config = dict(
    dataset='made-up ball-and-stick molecule models',
    horizontal_flip=False,
    mask_ratio=0.75,
    activation='relu',
    widths=[80, 112, 176, 256],
    precondition_frequency=25,
    adamw_weight_decay_other_params=0.01,
)
Rows from block 8 of a small masked image model, named by matrix and row number. Rows with one number belong to one channel. Each number is 128 + 32 x the weight over its row's rms, rounded and kept within 0 to 255. All counts start at 0. Numbers have three digits each.
After each channel's rows are labels from the 100 images, of 14848, where the channel reaches its highest value: "top examples" is what is common among them. Only what is clearly more common there than usual is listed. The data: made-up ball-and-stick molecule models.
# c3: 3x3 conv (model.blocks.8.c3.weight, 176x176x3x3, each kernel summed), inputs 0-58
# c1: pointwise conv (model.blocks.8.c1.weight, 176x176x1x1), inputs 0-58

c3.78:148118162102129127153135111144158142110162174120155100105122158086110201170086157132085083128146071138125162125154105092183113163139166145126073104181163154132145137150152094132
c1.78:160080125173117146105119137121137133139112127129122106117131157116045134123119148157116103128147099146146143124111085113127132081090157077114084071170180180104133141188133133109
top examples: dark backdrop

c3.1:167024193079126175137165135090134082095104157128137138088118104149117138106122152087156108094129131110178085149147088098150149101095045185130094160157105151208154090143112144087
c1.1:118000118101144117168099134097120099033150116123105148191119115137082122098148154086103104124144137123150098122141116107190147172177102118137180155099171124176133078111092105162
top examples: dark backdrop

c3.10:190138111118140078164179131166000089082164128116145133155134185122089133088171127108140131095186103082128118099000139123111088126105115151129141168099141120140117156098139102080
c1.10:132113159089139126133073145119000215097081121124131134136128061104147142123139143118136119125132156195105153121060142171131075114134135122126092115111131130114136111066149156099
top examples: dark backdrop

c3.116:114172115127171119181112144114144193159106106126146105144057145103084126144116151143119079136046138124165136125086120144157145146151167130138155127149092102140147119098098116131
c1.116:110172166118135109181145132131136153165121130131123110129098135101048132139134134111123046173058163112187127111058134132110155167138154065131180162143086081140145149112144102113
top examples: small balls on sticks; dark backdrop; balls: twelve

c3.121:170096161034083143150112100132108145112118118134113130105121141135077123155128104159127059115163141141123153112085172100126111079155086110100128164115159162146098108210146129075
c1.121:147109139078117105144134130120123126173107132125120149141109154131158121195134136150133101115072107136139152120109138099085100063150064158140170193123147139207121145161148118134
top examples: dark backdrop

c3.18:143064095126101177086098160137131169108113106136113126073143109093113138165112101188087158148141165140121151130136136166150117106131109140151120141112109119113189200135134081137
c1.18:150154112129123204157118123103121130145066035140153113000130142117129121134149123165094122144139092100146179131142113106157101133107128137167112110121106125135130209137143139159
top examples: dark backdrop

c3.175:118147090077157139103154126112139151153128138159099110119152079124109100145137167138155172155071153156063149123160063149166157217185089090122143134137128133141175161083139119165
c1.175:132159155074109191090155122141107092186144130138085128142140108096089134123124119112137170138074138089103142118153093149150135185173081086138191170149117049160099117141108111118
top examples: dark backdrop

c3.115:131127113115151151130147155086082105133155138129168109092077097126097129157139133144115028106141111066122135118151084140147123092187157098157185119106028213112135103144162057141
c1.115:115035108148146172161139114106102120068171119140136128123116096157169119128126117177152055148135140128119154099118095114153121044128127073135133123129102152129131129137134098145
top examples: balls: five

c3.168:140085134116120142157155124118135172088122162165138138098136132070147139176135152084170147209097142132111083109115140107083202060122094153125093121134089067084141120120169124123
c1.168:143178147057130121150085134122134151112132106129141124144138082180172135128140121102139136068121088201083116135135135114103083112133102116129117106108125111104135133076119133130
top examples: dark backdrop

c3.154:101172137159148150119145087129130142124141136138115077116079108137146126119076071097127107140143164155152132079135115121141127198141137117146172124164088130159181205104097147108
c1.154:107201131111157160127114092153116138118184141129138156140109123148148124093122124115137096124116148146118163118133095129154147153126105146131160137160102137143118176098123137115
top examples: dark backdrop

c3.73:113154130113127160113119153131116131158124157138098136152108124164109090124096120079067156119092161151139139102123130174108140086130180062127136123139171202168150094128089114113
c1.73:096110102106124088083174169123110132156092116145105142125124101155124149115095062083105128112153098127115126164136119149130149123128128119124125125109101162151122114127124133077
top examples: dark backdrop

c3.174:121119126109188186123135108126140069146185137126113151095074142094156165134121113107146105166162118104119098085167181111179119178123152154118173109096149141146113178090144091159
c1.174:127077135145129170110103156165126175175105108099118127120093115102062153127125142134121138103175126067102060137131160105122164125154128099097123148148142121140150159117102164114
top examples: dark backdrop; space-filling

c3.170:137179145163094097125151090127114129149184150152151220126168142164114202135113148026123130158143098125142119000145118128185130120118126136131151091162131104139139142140129138174
c1.170:103115125120146126100146085117116119154126194171143198107151122144137174138162167105133123120144136122154148080146090115191140116133152188125102079138124132078160144117130112132
top examples: dark backdrop

c3.13:151114162067137118150126115142221150099044141120109112118148131107150144146152125118119106190125051095099153140097087115083090149160089105133150125115108082109120117022164121118
c1.13:139145164076138138135121133133084143129000128143120107161140043138129122185138099110147114069090122134135154134061106193119127152129112113130167119140134078114152121080168135107
top examples: space-filling; balls: three

c3.60:108031171117119128063098128136119113104179159123073084181090135134135149115083160094142096130146145141114143119144112125136155097168174142091089130160106090149167131120114102108
c1.60:131105165123105154128161117086135134160129139120094111130085151032128166127137163120147127142162135078122150146114129113138171167134163110113123096119148136157120141131120158135
top examples: dark backdrop; space-filling

c3.67:145135142149156132104108143135120145131088138112108095162146122155094182103099115141146114130087105125162136148157145127106089118197135122146137117146095152124157216133119118147
c1.67:139118153103089115148116121106147115158099154137115142188161136128107144112135148088114102129122131099132124094135094111130133137172126149152152070186073138140127144132102174110
top examples: dark backdrop

c3.44:133126079146155108155087152125183146126106110108116070106106164128112157142136107169163143089108082104162156111141107106140119142111082109131140150165146224103174126147145084113
c1.44:119154105158127092131138149106145115125158126125157106162115114101107139103136107128141091153113162141154138104107043137127084147112000122114147143115162200147149113138155083113
top examples: small balls on sticks; yellow ball; balls: twelve

c3.74:151110147111216143114120172143102113120086173134134162202148153142140172144142119152139140111134110147109142165136154126061090117176132116110139119122106127122137109140144138156
c1.74:153140126112175170133123170111109133129112130095156156227133147145102112159135121137132152118126119094130113162129104121101080175155131139205152130119138130104118147121110130146
top examples: dark backdrop

c3.56:157107095122129132149115125159141130115132097191152088134153149096123132118113110150158154115194097170119125126120121103131129150099098124134105166111086150162141139091135122141
c1.56:153109168133138086129129126123190211149142123131146130134133099120056124121139122105129112081158146132123137112109126111129093143118086129131122165126140084111127135113014133100
top examples: space-filling; balls: four

c3.85:133100143172123221142145122133093164108146142112089155093131140145092123104148122104163095061149149153088088166175138116118146152122082120107199137088079143131114166155136110098
c1.85:149190139147153173124134132141115136117124124109122122100108139187017148131124166124101115128128119099133088126145167137117100206139106064120091108115137088131120123145152188094
top examples: dark backdrop

c3.132:129153040165122083162135140131187147095104145168116118117131121124141110111113131126149078104155073185144108076185158125155140129073119134108111108148153176117136124174074134106
c1.132:119108073124118160132104115125138134073144094110165113131126136136082114164149120107135115108131113120119082090136069138137146112105142124157096097110136198165064181172080099106
top examples: dark backdrop

c3.3:138162126073131075109099133132095088142149125143185140129130093097122119116136136115119064113147060108167140094101117090122112142155167146161031098156135169111141084158150108106
c1.3:136160116000121108181143110140147100131116117130133113121121111165119145207124100105127080148140089119173129131110111133136126158136119043126158151125020136018125114158157074128
top examples: balls: three

c3.113:157129114113168139129149139111114189069120106120119134132142063110161132148112101132131172135129120095105164122103137152122140151123137162117113144174119133178158135114114158101
c1.113:143134129081146119093100136123068185093116132120101145127142077122098149125136144111126178151078064091097167139064092222131153129144063166126122145090133136198111115124104151100
top examples: dark backdrop; small balls on sticks

c3.59:174128099080124145062195141118187056174123117125130162153156169063159097118106121115137112096140090193069106137078118187116123143142105145129102085102105166147128131124092110124
c1.59:137128056133112146094142117116158132178158116121135137120150134098149143132111127133126149107091159177101103135079114112146091144122137148148181107123124163149131140106099107180
top examples: dark backdrop

c3.19:142122123111132163130105148142115049171106125132117143128038115093192118135131155090128148214115106086119132120080146119157159163067125146140138119138151118115108120071195137089
c1.19:141153196082123146130123141112093000126111145117103144140000127117151119095120125109146094109115116120141131143093138135117154120101117119126103119157177084085147126085179130130
top examples: dark backdrop

c3.58:125082081125113134179177153106099126201187107125103136136097173108110133155140121161157173139124135137137158105074090121120135118135134130110104108136109164131122106128158164113
c1.58:157055089108141122121060149118175146173119123107106109122135138202149148133118110155121157141086147184133132144045163160081044088171093133082116095130114142091147117115100162039
top examples: dark backdrop

c3.82:153106054166072094126100164183123059121133145131090078132081169151134161066109160101127083122121038103146113111157123120143130111128111109150101140130143187153118127226143089084
c1.82:132049113081167097143075122117137115116119107138152135124091097071153126156137127090129105074099104164108134135149097153127106154167108135128073123124034208096107136158107121115
top examples: small balls on sticks

c3.123:142114112009137089105123077138125159119124151150105158136122127087152092137154116107138082147096115116017106163123097106088150145112122120129185105188075112124060147134124140099
c1.123:139143124032138123108165145145130162104119110121131128184146132130146111105132120098073062146142131116038118123061108081079135159147113153136133106180179067120098131102119149086
top examples: dark backdrop

c3.96:135126116050129142136104103131113147103107134098104092137197133126206118150140134159188043134122129077110130130064148118043124075090095092109156141098107036112132095091096134157
c1.96:138122170095173209118096132126205190133121128139143128159132118099184111136140118131118111115071177151135148113028103101119111148129181135131089153172107084096116127040159127134
top examples: dark backdrop

c3.77:098109142140142192165181098112111130147121193131145146079185112123141087183098109092127140160107149107104157110121052137145175098156094136189177081127164125111102157145157058138
c1.77:109177157138135100145131134132084175110096157150115097159157112107097112130117173119102117156157140107128124108140061116128132125160111111142108106108107123089168114136117097139
top examples: space-filling

c3.105:122159094172155096135122154155169145163107103124145129169133113125113140119127129129155190109085157127157202151070155126116103157131159113166108139136157083085123126147126128150
c1.105:135107137121166070165170163123165100191107130139111125148115140079196123150122122090127171072112123150121176130039134145107123136146193161140130074176132126099138122164128130146
top examples: small balls on sticks; balls: twelve

c3.144:121124152114056164141166116136110143138115124124155210106142087187158123122137159134128125091098161132132127143133141142181156140181112136169122142116143116164143121109134115136
c1.144:133076124123090123162083107119112115137125167126167164162129074254126114075112165110115117095123173187111150128116095146143150160178116141125175153080116113151116116125135107163
top examples: dark backdrop

c3.6:147114082139124136069148103109108144130124120155117142101081098155083157163119110171118166121072066192140098100196134145151098133127134139134124112129119207113123133090134136114
c1.6:122129120128055146000096128116069161122097120130113143118101099171090132199115013103133129132107135132124108131114133160148067159150157144124128098137132195199133111135143123119
top examples: dark backdrop; space-filling

c3.55:101099128138128125201152132118132151182130119137099142112136114128089120151185102126172156175093109161058165138235098128152108187094085060129255142122126136091129099081153160144
c1.55:104102149144116084114188156150146176165093119118083128131129072108114145172141107112133126054145046174119167157087089112114062163137050072118137174135109076082123099025145130081
top examples: space-filling